config.toml
crop_scale_min = 1
encoder_head_dim = 48
decoder_activation = "silu"
adamw_lr_other_params = 0.0011
Rows from block 8 of the encoder of a small image VAE, named by matrix and row number. Rows with one number belong to one neuron. Each number is 200 + 20 x the weight over its row's rms, rounded and kept within 0 to 999. All counts start at 0.
After each neuron's rows are labels from the 100 images, of 14976, where the neuron reaches its highest value: "top examples" is what is common among them; "patch colour" is the nearest of a few named colours to the mean colour under the peak. Only what is clearly more common there than usual is listed. The data: rendered dice on a table.
# fc1: MLP up (encoder.blocks.8.mlp.fc1.weight, 768x128), inputs 64-127
# fc2: MLP down (encoder.blocks.8.mlp.fc2.weight, 128x768, transposed), outputs 64-127

fc1.116,205,192,200,199,173,215,175,174,238,232,184,214,204,224,211,204,204,226,201,202,198,200,197,199,221,249,209,159,199,221,222,197,189,206,198,232,231,173,210,204,179,238,209,216,189,194,164,189,205,164,219,207,250,199,193,185,190,189,187,216,213,209,153,181
fc2.116,214,200,175,182,199,158,184,204,222,255,208,223,178,227,204,200,210,192,174,224,227,201,204,210,239,188,192,171,221,178,215,226,191,225,193,202,184,216,162,189,203,193,142,192,183,211,189,198,183,194,237,178,211,168,180,221,197,186,191,184,224,203,220,157
top examples: yellow die; white die
patch colour: yellow

fc1.713,201,207,198,208,214,201,193,195,187,179,216,164,209,188,170,186,229,216,165,225,187,168,216,207,187,260,207,191,228,199,222,210,187,186,227,213,193,164,171,210,212,209,199,194,207,189,242,187,176,236,210,184,208,207,210,189,223,204,215,190,212,205,203,191
fc2.713,171,185,233,232,187,157,202,169,192,218,209,236,197,203,188,229,176,192,192,190,226,223,180,217,220,155,197,227,188,187,192,189,230,194,206,179,200,221,230,200,194,228,184,214,211,183,201,219,217,203,183,203,207,200,196,217,204,179,180,213,186,212,198,203
top examples: green die
patch colour: green

fc1.717,167,208,182,203,188,201,194,212,196,198,191,199,181,208,212,180,188,229,198,259,215,197,185,203,233,229,244,175,232,180,227,230,231,242,202,176,182,179,215,233,200,196,225,210,177,247,209,197,218,175,194,204,194,197,210,214,208,164,199,184,176,211,225,171
fc2.717,194,179,235,211,229,187,178,162,178,204,248,197,190,193,214,169,198,170,163,172,232,207,160,210,188,195,197,215,191,235,208,187,218,200,212,222,209,185,212,185,199,225,172,227,201,181,179,202,238,204,170,180,202,184,161,204,220,215,199,206,232,202,223,222
top examples: white die
patch colour: grey

fc1.262,191,218,206,221,192,184,203,219,226,186,203,204,204,202,211,175,186,213,181,207,192,217,217,195,261,182,255,201,210,179,198,233,215,182,220,192,193,163,234,213,228,190,200,187,204,225,234,180,213,228,193,184,207,212,203,211,174,165,233,207,187,196,200,193
fc2.262,218,200,186,202,211,194,206,169,172,182,265,225,190,212,194,193,191,209,209,198,190,196,159,202,204,225,168,227,196,200,203,210,209,184,204,187,182,191,199,187,192,215,198,222,198,189,177,201,218,173,204,164,219,184,210,158,223,224,190,184,201,188,198,246
top examples: white die
patch colour: grey

fc1.182,171,188,219,216,224,191,202,227,229,183,196,198,189,192,152,216,189,207,228,197,235,180,186,220,192,213,195,217,225,195,210,213,219,224,200,201,195,161,204,215,185,172,161,209,167,181,193,227,158,202,237,201,242,231,220,209,200,190,225,186,221,198,218,216
fc2.182,209,201,167,205,209,196,198,153,175,177,200,192,226,186,233,182,202,206,182,202,195,208,179,179,239,195,244,186,202,155,183,230,191,172,225,203,213,183,191,216,190,212,206,205,202,232,239,200,220,186,219,199,184,209,188,215,207,198,201,215,223,218,196,191
top examples: white die
patch colour: pink

fc1.454,218,177,208,208,193,220,171,194,201,217,199,210,221,191,260,203,193,221,188,233,201,223,163,199,199,200,221,210,243,223,158,183,199,204,198,197,186,191,187,190,217,174,238,228,208,187,221,209,182,219,208,185,210,206,187,206,195,236,223,204,182,207,170,202
fc2.454,191,232,217,226,181,155,214,200,184,187,209,193,209,196,148,195,182,166,186,181,216,197,197,219,209,198,182,175,196,190,239,220,234,192,209,232,210,185,218,201,194,194,170,185,199,192,167,207,215,171,187,201,196,187,163,203,224,162,184,180,189,179,209,189
top examples: purple die
patch colour: green

fc1.350,194,170,174,197,208,226,199,204,171,213,225,194,185,208,202,189,180,206,204,226,231,194,201,185,223,200,222,197,231,203,222,209,194,219,214,204,222,182,206,214,200,184,193,230,195,201,195,180,215,200,157,217,195,202,231,177,203,181,254,195,188,189,177,213
fc2.350,206,218,209,201,222,167,225,175,229,201,234,190,217,200,201,193,184,179,194,189,188,198,202,247,168,224,194,189,184,208,167,194,227,215,207,248,224,232,193,191,223,203,182,238,202,207,175,187,184,195,230,179,217,210,172,184,221,201,171,234,178,231,210,192
top examples: white die
patch colour: grey

fc1.615,201,203,204,181,222,209,216,212,174,236,170,174,220,182,209,195,198,194,211,233,205,237,213,209,233,222,232,240,222,184,198,211,215,215,173,197,223,245,219,183,183,197,205,210,182,195,185,203,174,183,197,220,221,195,199,217,171,189,208,185,159,181,191,195
fc2.615,196,178,160,197,225,171,181,190,207,173,235,199,192,211,173,193,223,208,235,163,176,159,171,205,199,198,178,203,186,217,178,218,189,199,185,216,173,160,211,204,223,196,218,233,222,184,199,202,200,194,204,207,197,203,192,189,198,197,215,256,197,219,202,207
top examples: black die; white die
patch colour: grey

fc1.400,230,203,208,174,203,213,181,194,184,237,210,216,229,172,199,197,195,201,210,200,204,213,207,172,174,240,147,188,184,201,186,179,190,202,236,187,161,214,197,199,195,182,197,237,255,202,215,198,177,175,226,196,179,186,203,208,178,167,176,181,202,210,227,217
fc2.400,217,206,184,181,212,214,214,163,202,189,212,201,178,240,198,200,211,169,215,202,193,206,166,183,198,214,224,195,191,186,208,218,189,224,200,188,235,187,225,183,189,160,205,181,189,191,204,195,190,185,213,156,232,208,190,202,173,205,212,220,254,205,202,217
top examples: black die
patch colour: brown

fc1.310,192,189,242,188,210,160,230,221,198,241,242,196,191,196,193,202,184,218,193,196,180,204,192,178,200,192,195,190,181,227,184,226,204,205,196,188,198,213,213,219,178,183,195,186,202,203,234,211,178,172,196,208,253,201,212,222,233,194,195,177,192,172,213,187
fc2.310,185,198,213,198,212,205,197,155,179,177,241,209,197,201,205,176,186,171,205,189,220,198,187,217,228,180,195,219,190,205,217,196,193,198,207,211,178,200,226,175,187,214,184,225,197,184,152,171,237,198,194,168,173,174,199,166,190,204,216,225,203,214,181,212
top examples: black die
patch colour: brown